python train.py --tokenizer="word" --encoder_activation="relu" --encoder_kernel_size=3 --fusion="cross_attention" --decoder_norm_position="pre" --decoder_activation="gelu" --decoder_qk_norm=true --decoder_dropout=0.05 --decoder_tie_embeddings=true --precondition_frequency=50 --final_lr_fraction=0 --weight_decay=0.06
Rows from block 9 of the text decoder, named by matrix and row number. Rows with one number belong to one neuron. Each number is 50 + 12 x the weight over its row's rms, rounded and kept within 0 to 99. All counts start at 0. After the name is the row's rms in percent of the matrix's.
# fc1: MLP up (decoder.blocks.9.mlp.fc1.weight, 1280x320), inputs 160-319
# fc2: MLP down (decoder.blocks.9.mlp.fc2.weight, 320x1280, transposed), outputs 160-319
fc1.234 087:52 86 62 36 48 62 81 56 63 53 65 32 26 64 58 64 57 48 37 53 56 45 60 60 55 72 51 53 67 45 51 51 53 34 55 32 63 53 72 41 49 39 48 61 46 47 36 38 48 42 57 39 46 52 51 57 47 49 75 56 67 66 43 48 65 51 41 50 43 36 52 29 54 70 57 32 64 53 56 37 69 52 46 58 28 54 44 47 56 50 70 54 49 64 54 63 60 30 52 48 26 57 40 69 73 58 66 60 64 56 56 47 37 83 38 45 42 23 37 37 69 38 61 42 53 29 45 43 35 62 53 40 71 45 44 34 30 47 58 59 53 48 64 45 55 46 42 58 50 34 57 52 56 48 52 43 37 43 74 67
fc2.234 084:42 22 43 60 51 65 59 46 42 21 65 62 52 39 59 61 59 34 38 59 52 54 46 66 25 65 58 47 50 61 50 47 53 54 50 31 36 51 26 55 46 58 54 55 56 65 74 49 47 69 52 45 43 45 46 57 74 46 46 58 57 54 42 26 42 59 58 60 37 60 56 51 31 66 66 55 32 21 59 52 40 62 39 36 58 69 46 35 39 38 37 57 41 54 49 47 44 78 58 51 61 52 32 38 46 39 40 52 40 32 38 33 48 79 66 49 51 57 41 42 21 66 52 58 41 39 63 42 55 50 72 35 43 23 62 58 30 68 39 54 56 30 47 42 45 55 47 67 74 55 35 51 65 66 60 58 63 47 44 45
fc1.235 074:50 56 37 36 39 39 68 38 51 57 54 64 65 36 57 64 41 44 53 18 56 46 44 56 46 64 51 62 37 54 47 69 65 60 40 63 42 51 50 61 45 67 50 42 45 51 47 55 63 21 45 57 45 27 48 56 32 60 58 56 42 45 36 49 62 46 61 47 38 63 62 48 44 48 55 49 43 38 56 44 33 53 46 36 45 62 55 37 39 56 49 68 66 46 48 51 48 73 51 61 50 37 39 40 31 38 62 35 47 57 43 32 33 59 67 54 32 39 74 71 44 22 51 49 42 43 45 45 93 66 64 43 54 61 53 55 48 42 34 58 48 60 44 56 42 56 47 64 25 52 78 52 38 22 50 48 58 27 58 25
fc2.235 086:47 37 74 57 44 48 41 56 58 44 34 42 53 70 55 46 62 76 60 37 66 51 68 35 59 52 47 48 49 46 34 25 54 44 48 54 52 76 39 36 40 62 57 40 50 60 33 55 56 34 17 46 39 65 51 45 57 49 53 56 30 25 67 33 36 43 49 32 47 34 67 44 75 67 56 50 52 66 43 56 43 38 56 40 50 62 71 40 67 45 34 72 43 58 55 48 28 37 47 46 64 56 64 43 45 67 39 25 58 47 42 54 55 37 72 51 57 52 61 40 40 54 40 42 52 52 62 65 50 80 61 54 44 45 56 36 56 46 65 59 34 47 49 54 57 34 48 61 63 50 47 33 55 51 72 47 46 40 48 40
fc1.236 091:37 35 39 55 41 46 51 74 60 65 61 29 44 51 35 65 52 75 50 38 42 23 57 61 46 46 67 49 58 39 45 34 41 55 53 58 59 45 49 50 48 35 43 46 36 68 47 52 35 58 26 49 40 73 58 41 64 31 27 40 73 37 39 41 49 49 57 47 40 44 36 42 46 63 49 63 62 65 59 37 52 68 37 56 36 58 56 58 56 43 39 50 31 53 60 41 65 44 44 56 24 51 52 48 36 60 54 56 61 63 44 80 57 69 42 36 47 55 37 40 46 40 59 49 72 56 48 52 56 50 67 46 43 57 46 42 47 52 54 34 51 40 52 44 67 32 63 80 47 44 55 45 63 55 73 51 48 56 45 54
fc2.236 088:44 47 55 45 47 48 43 44 18 77 69 43 44 45 31 51 31 35 53 74 41 43 48 36 56 38 43 53 55 62 38 53 51 51 77 62 50 56 54 42 52 48 57 53 63 37 47 35 64 51 46 49 55 39 46 51 44 22 59 58 60 69 34 48 36 43 54 48 51 63 43 61 51 49 48 43 50 53 77 68 48 31 59 39 42 58 53 58 56 62 61 54 63 43 52 74 45 56 55 47 63 46 55 67 55 37 55 48 47 40 57 51 35 46 58 43 51 52 54 50 48 19 55 25 19 43 39 57 48 56 42 54 51 57 48 53 53 57 32 64 43 61 54 44 50 51 42 42 21 67 70 47 33 28 25 45 36 56 40 39
fc1.237 092:42 67 51 40 39 45 35 47 61 61 40 56 46 63 44 54 62 72 62 54 31 56 47 58 44 46 30 41 41 44 56 45 39 33 50 42 65 31 68 42 77 52 41 48 31 64 63 67 43 35 31 50 41 57 47 78 45 51 67 51 58 57 53 30 51 46 49 40 57 41 47 49 56 54 49 59 27 43 35 43 42 51 45 43 31 48 58 39 46 37 60 50 72 46 68 57 55 31 43 47 53 55 62 40 46 51 24 42 57 54 45 73 43 22 47 49 53 46 58 49 45 61 58 40 69 74 50 54 22 58 43 64 50 55 30 50 41 56 53 59 51 39 25 42 50 49 71 44 48 25 54 57 47 39 43 52 69 16 40 41
fc2.237 095:47 42 58 45 67 68 61 37 52 42 56 57 73 49 51 47 50 41 80 60 58 61 62 46 42 39 41 63 38 35 46 57 48 63 47 36 61 50 52 70 34 50 53 50 66 61 68 37 40 30 37 42 53 49 71 24 63 45 73 65 53 57 44 68 20 48 64 55 56 59 67 68 64 43 59 45 46 37 28 21 49 73 37 38 71 43 45 64 64 43 37 50 51 45 44 54 35 48 61 76 27 56 60 53 51 50 35 60 40 53 65 66 62 52 42 50 54 36 52 51 37 37 54 60 39 45 65 36 50 49 49 46 55 57 79 53 59 71 37 54 50 42 46 67 56 33 63 57 46 47 53 38 65 39 50 53 58 50 53 53
fc1.238 100:58 71 52 45 53 33 45 46 40 30 38 27 45 41 44 41 65 36 60 25 56 63 55 54 39 50 57 33 80 47 56 41 58 66 61 55 56 43 57 26 64 52 50 56 40 54 83 42 79 32 41 63 40 62 58 45 57 40 59 25 48 34 60 46 47 30 56 57 37 52 57 50 49 62 68 42 69 34 60 48 57 58 47 58 38 60 57 50 74 42 52 46 52 63 50 68 70 42 64 43 38 44 58 58 64 51 48 45 46 39 43 50 75 60 29 68 36 47 55 31 63 51 60 52 58 53 59 29 74 51 50 43 55 48 57 75 54 56 55 27 46 46 55 35 45 62 54 57 67 49 31 56 29 42 44 56 52 51 61 48
fc2.238 113:34 48 72 61 29 42 41 51 62 42 63 75 54 65 56 64 40 47 38 62 44 25 51 47 38 68 47 54 51 56 48 58 43 70 56 52 47 50 36 70 53 67 53 60 42 59 36 55 36 57 48 44 52 43 35 85 77 60 45 69 60 36 46 54 32 72 42 69 46 51 60 27 66 50 40 61 43 66 49 60 29 43 28 36 63 57 63 30 45 40 46 61 51 43 48 39 45 49 52 46 49 51 43 51 47 24 36 47 52 56 66 72 50 57 57 43 50 39 47 49 30 37 64 52 40 45 53 56 37 63 11 49 35 57 48 39 51 52 72 52 46 53 41 40 49 62 51 38 25 48 40 52 50 54 33 46 55 38 49 66
fc1.239 070:38 61 38 59 50 25 43 42 39 49 51 29 59 37 54 48 61 48 34 44 49 61 59 34 58 44 66 45 56 37 68 48 58 48 62 58 58 60 48 63 54 59 71 55 58 50 54 62 41 51 54 51 46 70 54 59 41 60 52 37 49 58 67 57 52 55 51 41 60 55 57 62 64 54 69 39 44 43 51 36 74 68 42 54 47 55 53 35 48 48 39 46 35 68 73 28 41 79 30 32 38 35 53 42 52 54 68 66 62 44 55 49 47 49 38 60 52 47 47 83 47 45 22 51 51 46 46 55 48 42 61 64 54 44 46 55 37 58 59 40 43 35 62 48 56 61 61 52 43 54 53 51 73 62 50 35 49 48 49 41
fc2.239 070:49 35 31 42 61 52 34 49 43 55 65 63 48 55 29 51 58 35 61 32 56 55 43 54 44 47 30 54 66 50 59 32 58 39 39 42 64 58 42 40 46 46 62 58 44 38 29 50 53 42 43 52 63 45 39 49 48 40 53 42 40 52 65 66 56 73 52 48 50 42 39 62 63 57 38 58 59 44 65 73 50 49 46 49 49 48 75 45 60 64 39 33 30 38 53 20 62 36 61 41 65 56 25 45 37 42 41 48 34 59 73 60 58 48 36 36 59 25 42 53 44 64 72 58 39 34 64 42 60 45 30 51 31 64 51 49 82 53 42 40 48 73 53 21 38 59 49 70 50 59 35 33 63 49 53 47 39 58 36 35
fc1.240 101:71 43 62 24 61 40 43 68 57 48 47 51 56 41 37 46 55 34 60 50 47 74 54 38 49 50 51 49 50 44 26 56 38 47 64 56 44 49 38 48 41 44 40 38 60 67 35 74 57 43 55 54 50 56 30 40 63 51 33 49 37 58 51 54 55 51 63 54 50 52 69 49 46 61 48 61 55 59 27 48 43 56 43 48 46 51 48 80 64 39 40 49 63 51 56 36 58 52 56 64 29 46 40 48 53 57 55 47 34 74 62 24 44 52 52 57 50 45 65 27 39 53 48 62 41 50 41 54 24 66 64 46 55 52 42 47 22 48 48 42 59 40 62 81 57 28 59 33 40 74 52 33 56 58 32 47 66 34 57 65
fc2.240 097:62 36 55 71 49 61 53 46 58 55 35 35 57 62 55 64 63 55 55 44 69 75 36 70 30 38 66 50 65 47 50 42 67 59 40 59 62 40 69 57 62 61 50 57 50 55 41 48 52 61 33 53 47 27 70 40 32 60 62 39 48 38 65 58 48 68 33 34 37 55 77 69 57 21 41 56 50 49 45 43 44 49 42 51 50 40 41 55 56 50 60 74 46 42 46 66 43 56 73 52 47 37 75 32 23 42 58 56 53 37 56 42 35 53 57 53 38 49 51 48 43 40 56 49 34 41 55 64 59 48 63 46 50 52 40 51 47 50 55 66 44 56 53 49 53 61 40 58 48 42 44 59 34 39 32 73 37 58 56 52
fc1.241 078:25 30 70 70 43 43 36 40 50 57 60 66 65 33 62 59 54 49 42 47 51 57 41 51 36 37 35 54 48 34 58 45 40 68 38 56 69 27 65 48 51 69 72 50 52 50 40 52 49 60 58 59 59 39 41 43 49 37 57 69 55 51 46 52 47 59 52 45 61 70 65 61 40 71 66 55 46 45 62 52 48 58 56 70 52 63 67 51 68 60 59 70 43 65 61 38 33 50 38 56 56 50 32 39 68 51 45 45 61 37 19 38 39 44 44 55 36 49 54 66 42 38 60 52 36 40 36 75 29 52 74 52 51 57 57 49 39 55 40 33 63 54 39 55 22 66 50 60 33 39 51 43 46 52 54 35 45 55 80 51
fc2.241 080:29 44 51 50 68 33 51 65 61 44 36 49 25 48 63 77 40 75 57 59 42 52 29 40 67 55 50 35 50 52 59 41 52 67 42 62 62 53 50 53 47 53 44 55 45 68 47 40 57 64 58 46 70 47 65 42 53 62 29 38 63 51 62 24 45 77 59 47 53 35 40 46 44 44 31 44 63 60 34 19 32 51 65 82 46 40 46 28 40 79 76 65 44 59 41 26 52 47 39 57 48 49 39 58 52 24 40 29 42 43 59 27 52 41 69 37 38 57 44 65 69 42 46 53 25 27 46 37 66 56 50 50 61 38 51 74 47 73 35 52 62 69 60 48 64 61 67 48 34 46 59 54 28 46 48 33 41 50 51 69
fc1.242 119:39 48 57 45 42 51 69 60 57 43 36 38 70 53 52 44 44 64 47 36 59 51 58 42 40 56 67 48 53 50 71 39 66 44 20 70 72 60 41 47 57 47 52 42 62 36 66 45 47 68 38 43 47 56 21 61 27 64 58 56 57 52 55 56 34 13 51 56 66 30 66 36 50 46 52 45 62 41 57 49 43 69 42 41 45 42 48 45 46 47 59 43 45 43 55 39 39 75 55 60 54 64 42 50 54 46 26 49 56 65 45 49 52 65 56 59 46 36 50 55 43 53 58 45 45 52 54 42 68 56 62 61 53 41 46 43 55 37 46 51 31 43 36 25 42 57 35 49 56 59 43 52 44 33 71 64 49 32 35 56
fc2.242 114:35 39 49 53 44 61 64 39 33 66 62 87 41 31 55 40 43 72 31 48 49 35 52 62 75 54 30 51 56 45 48 39 48 38 62 28 49 30 40 68 44 47 40 34 58 35 45 50 59 21 49 51 42 72 58 48 36 38 67 61 41 46 70 49 40 56 58 51 56 52 40 72 73 65 73 60 44 60 43 49 69 39 57 65 58 49 43 52 43 49 54 51 58 65 43 71 35 47 42 62 56 58 33 48 38 42 68 38 47 46 66 67 51 49 54 36 51 55 39 41 46 43 49 58 44 66 44 47 59 33 54 50 48 42 43 50 51 31 44 41 66 58 52 71 29 68 45 39 45 42 63 39 31 32 41 26 42 76 47 39
fc1.243 129:47 61 38 36 42 49 65 59 46 58 41 24 57 41 42 51 57 27 37 42 57 45 61 61 42 45 52 40 54 47 46 62 56 63 24 48 45 55 55 52 43 43 62 42 36 55 55 66 63 54 55 48 35 49 31 72 70 35 30 28 45 46 56 69 51 33 51 51 72 51 44 43 47 34 52 51 53 29 72 55 44 57 49 48 46 55 61 36 85 60 65 48 31 60 48 56 30 45 47 48 48 46 45 42 61 47 39 58 68 46 27 40 38 33 61 57 34 50 40 55 48 57 72 36 55 47 49 58 33 68 57 27 47 71 51 60 49 45 44 57 79 45 45 52 75 52 77 49 67 52 60 34 39 37 63 69 58 31 37 48
fc2.243 130:61 42 63 49 42 37 51 10 51 53 39 59 56 32 52 52 64 66 38 41 30 62 35 43 39 40 36 55 39 81 65 67 60 42 60 42 59 47 35 51 56 44 41 54 63 70 51 43 33 70 36 50 72 48 49 62 54 70 57 42 42 27 46 67 51 21 73 50 29 49 34 52 66 54 63 28 35 61 36 49 66 43 45 31 50 25 53 63 58 59 47 49 37 65 66 46 59 48 56 59 55 60 63 47 46 38 44 49 36 38 56 26 60 66 34 51 28 50 33 51 61 54 52 50 54 33 57 39 43 43 67 62 62 47 46 67 55 38 43 61 27 68 44 35 42 37 46 39 47 50 47 44 63 47 66 40 48 40 43 47
fc1.244 120:61 44 48 46 52 47 44 44 28 51 40 61 65 67 68 46 32 42 59 58 62 44 39 41 74 62 57 55 65 48 71 56 39 37 47 55 37 49 34 57 46 59 62 53 30 56 54 56 44 53 31 70 40 48 45 53 42 51 48 28 44 74 42 73 67 37 28 50 61 61 45 44 48 51 56 74 42 29 36 69 56 55 56 29 75 58 47 42 50 50 33 62 42 56 79 46 30 58 41 23 49 47 43 41 40 65 44 37 48 65 75 43 61 53 68 35 54 59 52 41 62 53 56 53 63 66 44 66 57 54 42 46 51 54 38 50 46 45 41 36 51 50 52 53 33 52 60 38 62 42 39 51 55 24 58 47 40 32 30 56
fc2.244 117:63 38 51 41 50 53 46 55 54 68 57 52 51 42 37 50 88 59 71 45 38 75 61 49 69 57 58 55 27 52 46 71 51 45 55 56 55 62 48 55 36 56 56 40 50 54 40 42 44 57 64 47 49 70 64 53 37 60 50 50 43 53 44 57 57 27 56 66 77 67 51 54 57 55 50 43 42 48 54 52 75 48 43 51 40 44 51 63 55 62 55 43 51 52 52 68 53 42 44 19 51 52 57 56 30 28 38 76 34 64 47 59 43 56 39 59 32 65 49 78 44 38 58 44 62 44 31 49 44 48 38 34 46 50 45 42 44 45 41 45 60 61 18 52 42 57 35 54 56 44 65 36 52 62 51 42 68 63 74 43
fc1.245 090:39 54 67 46 30 38 38 43 46 64 33 44 50 57 46 34 56 38 62 66 66 52 47 61 50 53 75 52 55 40 60 53 63 50 47 45 52 62 46 36 67 53 36 61 64 59 53 48 45 44 26 49 57 50 65 47 43 46 58 35 69 60 49 34 56 77 29 53 51 39 26 43 55 53 50 54 63 56 39 71 44 45 39 55 64 53 60 27 41 64 46 41 73 36 68 51 48 42 53 50 39 51 51 51 60 37 47 28 31 57 33 69 43 41 37 43 64 53 55 34 41 44 43 60 71 11 31 39 22 33 61 30 41 58 51 54 25 61 78 51 58 59 57 17 70 56 49 66 58 72 46 60 47 49 49 65 41 44 61 45
fc2.245 083:48 29 23 36 43 28 51 49 46 53 38 50 60 36 50 38 51 67 50 56 60 63 43 70 47 42 61 40 64 50 61 53 44 71 48 51 56 54 48 33 38 49 57 50 54 31 35 53 46 49 53 26 70 54 29 37 62 46 46 43 71 36 41 48 30 46 64 63 66 47 57 50 54 47 19 52 46 46 37 47 51 45 70 65 37 41 48 47 55 52 52 44 53 50 20 50 51 42 62 59 41 71 61 65 51 59 49 39 28 67 59 31 39 45 28 57 59 46 54 58 59 73 37 31 39 53 62 46 45 63 22 50 52 55 54 65 71 61 47 43 65 48 32 35 30 56 41 53 67 37 46 55 66 35 50 28 52 36 47 53
fc1.246 106:42 45 59 52 43 30 54 50 43 48 31 18 50 68 68 54 58 37 31 46 52 33 42 36 50 39 27 59 34 40 40 54 54 38 53 30 46 48 55 61 41 29 44 37 69 29 39 41 54 49 44 32 74 58 55 39 48 51 50 66 49 56 56 38 35 55 37 54 48 43 39 60 44 65 51 26 48 75 46 73 47 60 58 56 51 44 36 60 43 41 46 36 64 45 47 27 37 52 33 52 29 36 34 36 61 49 36 71 45 66 60 72 66 58 61 34 40 72 60 39 39 55 56 50 43 68 47 51 59 59 47 44 60 46 50 59 45 94 38 54 45 71 48 55 66 55 61 51 57 46 52 69 62 34 35 40 40 60 66 51
fc2.246 127:64 50 42 62 40 45 42 59 57 30 44 62 50 56 56 58 35 54 46 56 47 62 53 63 64 52 51 48 34 53 53 63 34 63 47 56 49 29 34 43 57 52 40 73 59 51 53 53 29 41 60 52 29 59 39 51 54 60 36 60 75 57 44 44 33 64 37 45 58 67 47 33 59 48 43 77 44 38 47 36 56 60 41 39 67 59 75 39 50 56 58 62 66 50 65 60 53 43 52 33 44 42 36 69 44 67 72 28 43 41 45 55 62 54 49 51 55 66 48 69 50 53 60 65 51 67 47 65 69 49 60 45 39 76 57 73 47 41 48 48 39 52 57 53 56 38 34 56 52 51 47 47 30 46 36 56 48 51 61 34
fc1.247 093:25 41 56 33 34 53 78 41 74 60 32 60 36 39 19 43 55 55 39 36 63 55 61 52 36 49 40 60 40 36 41 38 66 37 50 51 59 64 69 65 51 42 63 50 60 33 40 44 39 53 63 65 45 60 54 59 44 38 45 47 55 40 50 59 61 48 64 47 60 49 66 53 45 49 44 32 58 70 54 54 36 61 53 53 53 46 61 59 43 55 69 58 66 66 50 37 59 48 60 40 53 62 68 26 80 34 44 52 45 55 56 51 69 50 37 57 57 64 31 53 64 50 43 58 50 44 49 59 21 40 39 51 52 43 37 20 55 46 63 54 65 43 67 50 72 34 38 60 37 51 53 53 45 48 25 54 45 57 38 53
fc2.247 093:47 38 67 40 44 54 52 58 55 53 59 48 52 67 59 54 67 66 58 48 56 68 48 73 63 65 66 47 45 44 52 44 44 57 61 83 62 51 46 47 60 59 52 32 56 52 37 43 56 53 45 53 33 34 66 39 64 73 63 56 51 27 41 38 35 52 74 51 57 35 45 33 61 48 61 49 32 44 58 44 49 56 30 66 57 44 46 47 49 56 54 50 48 58 48 68 71 43 44 67 38 47 51 41 42 43 56 41 30 31 40 49 57 51 58 53 34 48 28 57 45 56 65 68 66 63 59 27 63 47 54 54 45 59 58 64 64 71 38 57 68 28 66 47 37 42 44 34 59 41 22 56 40 35 35 49 45 59 67 66
fc1.248 108:30 50 41 51 55 73 36 58 26 48 64 58 54 57 38 16 50 55 53 37 48 40 51 49 54 49 52 41 46 43 42 56 33 50 41 47 48 45 49 65 49 38 49 61 53 49 43 74 74 34 72 71 55 47 62 43 60 37 69 44 57 58 44 43 34 43 60 40 70 28 52 40 55 55 51 37 38 35 57 46 47 47 37 48 36 60 64 43 61 37 59 65 54 48 48 31 41 40 39 54 53 32 56 45 49 40 70 46 69 57 69 62 46 48 35 40 66 40 57 70 62 42 46 60 55 28 45 51 38 47 33 55 30 38 53 43 56 56 47 38 65 52 44 42 43 70 53 27 55 46 47 58 36 35 32 58 54 40 35 48
fc2.248 119:42 41 30 56 66 40 54 54 70 62 39 45 66 67 66 41 42 54 68 45 64 41 49 42 49 51 69 56 48 35 57 59 52 68 58 57 61 41 70 43 40 49 30 58 55 54 69 50 35 49 38 62 35 64 55 45 53 65 32 46 45 40 44 43 37 58 47 41 65 54 46 49 41 61 50 58 34 61 32 56 41 57 65 41 68 50 72 49 34 54 66 58 57 46 53 44 44 44 52 50 40 38 81 43 67 58 61 44 52 33 32 40 47 55 63 49 48 60 42 42 37 26 66 53 28 20 35 58 60 59 82 47 60 47 33 47 33 63 27 45 32 65 34 47 59 25 67 39 49 44 46 43 64 46 23 61 61 33 59 35
fc1.249 072:45 47 51 51 65 43 69 38 44 52 45 48 40 56 42 67 68 21 51 49 31 61 51 47 62 46 57 58 56 63 39 32 64 35 42 55 29 42 51 49 61 48 60 44 48 54 35 55 62 43 58 60 31 57 61 46 60 58 47 40 40 63 26 50 41 44 61 50 52 34 48 59 52 55 41 47 27 40 36 50 49 40 58 55 52 50 36 32 73 57 54 70 60 34 63 60 42 51 38 20 62 65 36 52 69 55 31 37 57 41 51 42 34 35 48 40 55 47 34 56 58 55 73 53 70 51 39 52 48 51 74 44 45 46 39 48 52 65 27 45 43 63 36 45 76 81 43 32 65 30 39 63 76 57 51 73 49 37 51 38
fc2.249 066:40 50 48 48 43 65 44 26 54 48 33 45 60 45 56 70 52 50 48 54 27 45 53 44 53 65 77 57 41 31 40 69 61 88 37 48 59 59 52 46 32 59 53 47 38 47 43 53 44 54 46 43 57 59 58 35 55 38 65 75 51 68 68 55 60 49 45 67 84 68 59 61 81 49 48 47 62 67 17 59 52 65 42 32 58 47 56 18 38 68 44 55 37 66 47 63 60 41 58 48 46 51 34 49 49 48 49 41 65 64 58 33 39 48 47 67 51 62 40 62 47 41 51 57 49 51 68 53 54 77 29 46 43 51 56 38 43 29 38 33 29 54 51 47 53 67 43 52 55 51 47 56 58 43 50 33 51 27 50 39
fc1.250 125:46 66 39 39 64 47 59 62 52 39 61 53 58 66 44 43 54 40 33 64 43 26 26 50 59 38 45 46 48 59 48 70 64 35 26 52 41 46 59 49 41 66 75 49 49 47 41 23 44 48 44 79 62 43 65 40 56 53 40 51 46 65 57 56 56 54 42 23 64 44 58 36 47 46 46 57 30 31 69 68 47 45 62 51 45 79 61 45 48 44 47 64 47 49 46 47 44 37 46 42 41 57 55 50 51 58 41 47 44 74 45 62 20 49 60 47 33 41 60 50 43 50 68 39 43 46 51 61 61 39 52 53 57 47 39 44 69 41 46 35 41 49 43 65 46 37 60 62 52 39 43 49 55 52 65 86 58 16 52 53
fc2.250 139:63 57 58 34 53 48 48 59 66 53 31 53 45 42 46 28 31 54 55 63 65 46 59 33 46 36 44 48 62 48 08 31 44 63 68 33 65 34 52 38 41 58 42 47 35 51 60 66 49 56 60 39 43 60 37 38 58 48 47 53 59 43 50 62 54 61 58 55 35 53 44 33 50 24 47 34 56 46 58 59 37 74 58 31 43 40 52 54 64 66 41 32 34 59 54 35 62 61 53 58 54 70 66 45 52 66 44 58 75 36 48 42 64 50 49 41 61 27 65 60 64 57 62 46 24 51 43 39 63 61 39 61 46 59 53 43 40 42 50 45 40 30 49 34 53 70 48 59 49 50 49 47 47 65 50 44 73 72 45 42
fc1.251 088:59 66 46 52 40 44 59 44 63 48 38 62 55 42 39 44 42 47 40 34 63 71 62 50 41 65 39 36 49 39 53 54 24 48 55 42 56 46 47 55 60 43 45 50 66 37 52 38 22 25 56 43 42 65 12 64 68 44 51 41 45 40 38 32 44 75 58 64 45 54 56 46 74 63 43 39 56 57 47 50 44 25 54 44 45 48 50 42 42 61 34 32 60 39 46 48 39 37 47 35 50 54 36 31 46 41 42 47 43 23 56 57 31 56 85 51 34 46 53 65 55 61 45 61 32 52 61 57 51 43 54 35 47 45 65 41 34 49 49 41 55 41 55 47 39 55 74 59 30 52 54 66 50 40 61 66 22 38 37 68
fc2.251 090:46 75 61 71 28 37 47 39 42 36 46 61 37 65 55 57 72 38 41 38 43 38 55 49 50 45 51 42 59 65 74 41 56 47 50 61 73 41 32 50 43 46 42 53 83 65 34 67 67 63 39 50 50 61 53 38 36 40 59 58 79 42 45 38 62 48 66 43 33 51 45 47 54 42 19 34 49 53 42 39 45 28 55 42 72 52 54 51 49 62 59 58 49 55 52 40 42 50 58 58 58 58 67 63 31 45 48 34 21 35 46 30 25 30 51 45 70 65 58 48 33 40 63 33 31 43 45 40 54 61 52 66 45 52 42 51 62 39 40 49 51 33 57 27 68 41 41 28 69 57 68 53 50 51 39 50 53 65 48 58
fc1.252 107:38 86 43 64 37 42 44 59 60 55 55 38 82 62 49 55 46 48 31 55 63 46 53 62 54 66 29 65 37 24 51 50 33 41 72 72 49 60 51 64 57 53 41 58 40 58 46 12 63 38 45 47 76 73 49 32 57 57 68 38 26 57 59 45 49 58 62 26 49 57 73 36 59 24 49 63 53 56 42 66 53 55 50 55 54 51 58 52 60 46 59 64 46 67 45 51 37 51 49 58 38 56 49 35 52 33 51 41 63 50 29 61 27 66 50 65 47 77 61 63 48 54 47 34 44 47 67 67 48 35 51 46 40 51 56 60 21 57 43 40 45 56 43 52 44 65 61 39 49 36 55 30 49 63 53 53 45 46 59 45
fc2.252 100:53 52 45 57 48 53 34 72 46 68 48 35 56 55 46 80 49 49 40 44 48 36 43 66 45 78 46 36 67 44 75 37 48 52 59 49 47 50 41 61 61 50 69 52 57 40 52 08 47 51 52 51 59 60 42 57 52 55 62 44 58 37 42 73 82 35 53 45 63 27 57 39 47 30 42 62 48 51 40 59 55 68 53 36 47 43 33 53 52 61 53 55 43 56 39 55 38 53 62 36 27 62 71 42 59 39 53 51 40 75 50 71 38 67 47 45 74 50 51 50 55 54 50 65 44 57 52 51 59 29 50 57 67 56 50 25 52 25 48 62 53 36 51 53 41 42 70 27 53 58 49 42 57 54 33 43 53 53 59 30
fc1.253 080:25 70 47 73 53 57 24 56 46 39 46 26 48 64 45 50 53 48 39 65 63 75 53 35 43 32 54 45 37 52 60 65 60 59 50 41 64 40 38 32 49 36 40 37 56 41 55 44 59 64 51 63 64 48 33 32 51 59 66 38 59 60 50 47 47 50 57 48 45 58 58 39 39 45 59 67 77 49 30 57 49 35 36 66 35 65 51 63 66 60 41 30 50 62 51 49 63 40 42 54 32 58 45 26 58 35 38 41 46 57 56 64 58 31 50 48 60 64 63 40 36 44 55 67 87 33 46 68 59 30 61 56 39 28 70 41 18 44 51 11 66 47 47 50 50 40 49 48 40 44 37 47 38 43 55 46 41 48 53 56
fc2.253 073:48 46 45 46 50 38 39 58 52 60 48 36 32 48 39 65 46 51 44 32 34 33 57 50 52 41 33 44 67 43 44 60 31 57 47 79 70 60 29 54 53 64 52 38 21 31 62 46 62 57 67 43 58 56 26 77 36 54 45 67 32 45 58 50 26 56 48 64 52 39 57 44 42 52 49 76 55 60 37 49 41 67 62 44 30 59 49 51 49 47 41 36 41 47 73 39 37 35 50 36 32 59 43 72 51 44 52 53 56 55 43 55 49 31 57 36 74 40 54 60 51 53 50 61 54 50 55 55 41 52 55 45 56 23 57 46 74 46 53 47 37 58 31 46 46 62 72 47 50 58 48 55 38 43 64 25 48 62 51 48
fc1.254 078:59 42 45 44 58 34 51 71 55 52 43 57 54 54 53 31 65 56 55 45 65 54 55 59 35 65 52 46 36 49 65 41 60 51 52 59 51 34 35 48 42 35 46 47 70 58 55 73 31 24 37 44 33 43 62 60 57 27 38 62 46 55 39 34 52 60 49 74 66 27 29 59 61 61 43 61 53 17 44 53 51 64 67 31 45 45 55 56 35 32 58 54 38 75 54 55 58 63 41 55 65 38 11 38 56 45 35 54 70 41 64 73 38 44 50 48 61 63 72 40 63 24 51 40 65 43 48 54 55 38 52 39 55 32 53 53 62 47 66 50 67 52 61 62 52 43 46 67 62 37 50 29 70 54 47 29 36 66 51 49
fc2.254 081:51 51 54 49 29 53 42 47 43 60 64 67 42 42 60 36 41 43 42 41 35 53 45 39 62 42 73 38 48 60 58 51 55 65 67 57 50 55 42 64 47 64 47 50 51 43 54 57 40 27 33 42 66 51 42 40 58 68 33 44 64 32 66 49 48 70 35 37 45 67 59 22 49 26 61 50 42 52 68 52 72 32 39 37 47 65 45 55 35 63 38 46 62 36 41 59 52 65 73 67 57 46 52 39 45 46 54 43 51 52 37 37 62 61 34 49 37 29 04 51 48 59 41 46 54 35 36 48 65 53 59 42 67 24 49 62 57 58 64 45 49 54 59 53 50 65 62 48 37 28 75 40 32 43 64 40 47 53 65 51
fc1.255 074:42 52 51 60 66 44 32 41 48 52 45 60 68 59 42 60 46 39 36 30 51 49 66 60 58 51 47 53 45 42 54 67 63 62 61 59 59 33 63 45 51 60 34 57 55 50 49 42 55 44 62 45 34 31 51 48 40 42 68 46 45 59 25 40 55 39 34 54 34 39 33 32 67 36 54 46 39 45 42 39 50 33 56 27 57 60 62 51 50 47 60 65 55 44 60 36 44 47 49 36 37 42 42 35 52 45 48 41 53 47 40 37 44 57 53 47 20 53 51 41 47 30 44 42 37 50 56 45 54 46 46 35 44 64 37 37 73 41 57 64 38 51 54 50 54 70 44 37 57 61 53 65 58 55 68 53 46 60 60 39
fc2.255 083:83 68 60 63 59 54 35 33 56 63 41 65 24 61 48 41 50 42 59 55 33 53 31 45 57 41 52 41 47 63 52 55 56 50 50 45 52 41 52 40 48 48 60 60 45 43 51 51 51 36 42 53 61 44 59 37 56 47 44 55 66 54 62 61 27 55 18 45 42 48 44 53 47 49 50 71 50 48 39 43 52 39 43 43 43 51 37 62 44 41 58 45 50 42 43 41 51 51 41 54 54 54 50 61 39 33 64 52 57 49 64 22 59 62 78 58 28 56 41 54 57 58 54 39 37 30 59 47 62 68 68 43 52 30 42 76 39 60 52 41 42 56 70 40 43 41 47 50 39 53 65 58 37 57 34 58 62 57 45 55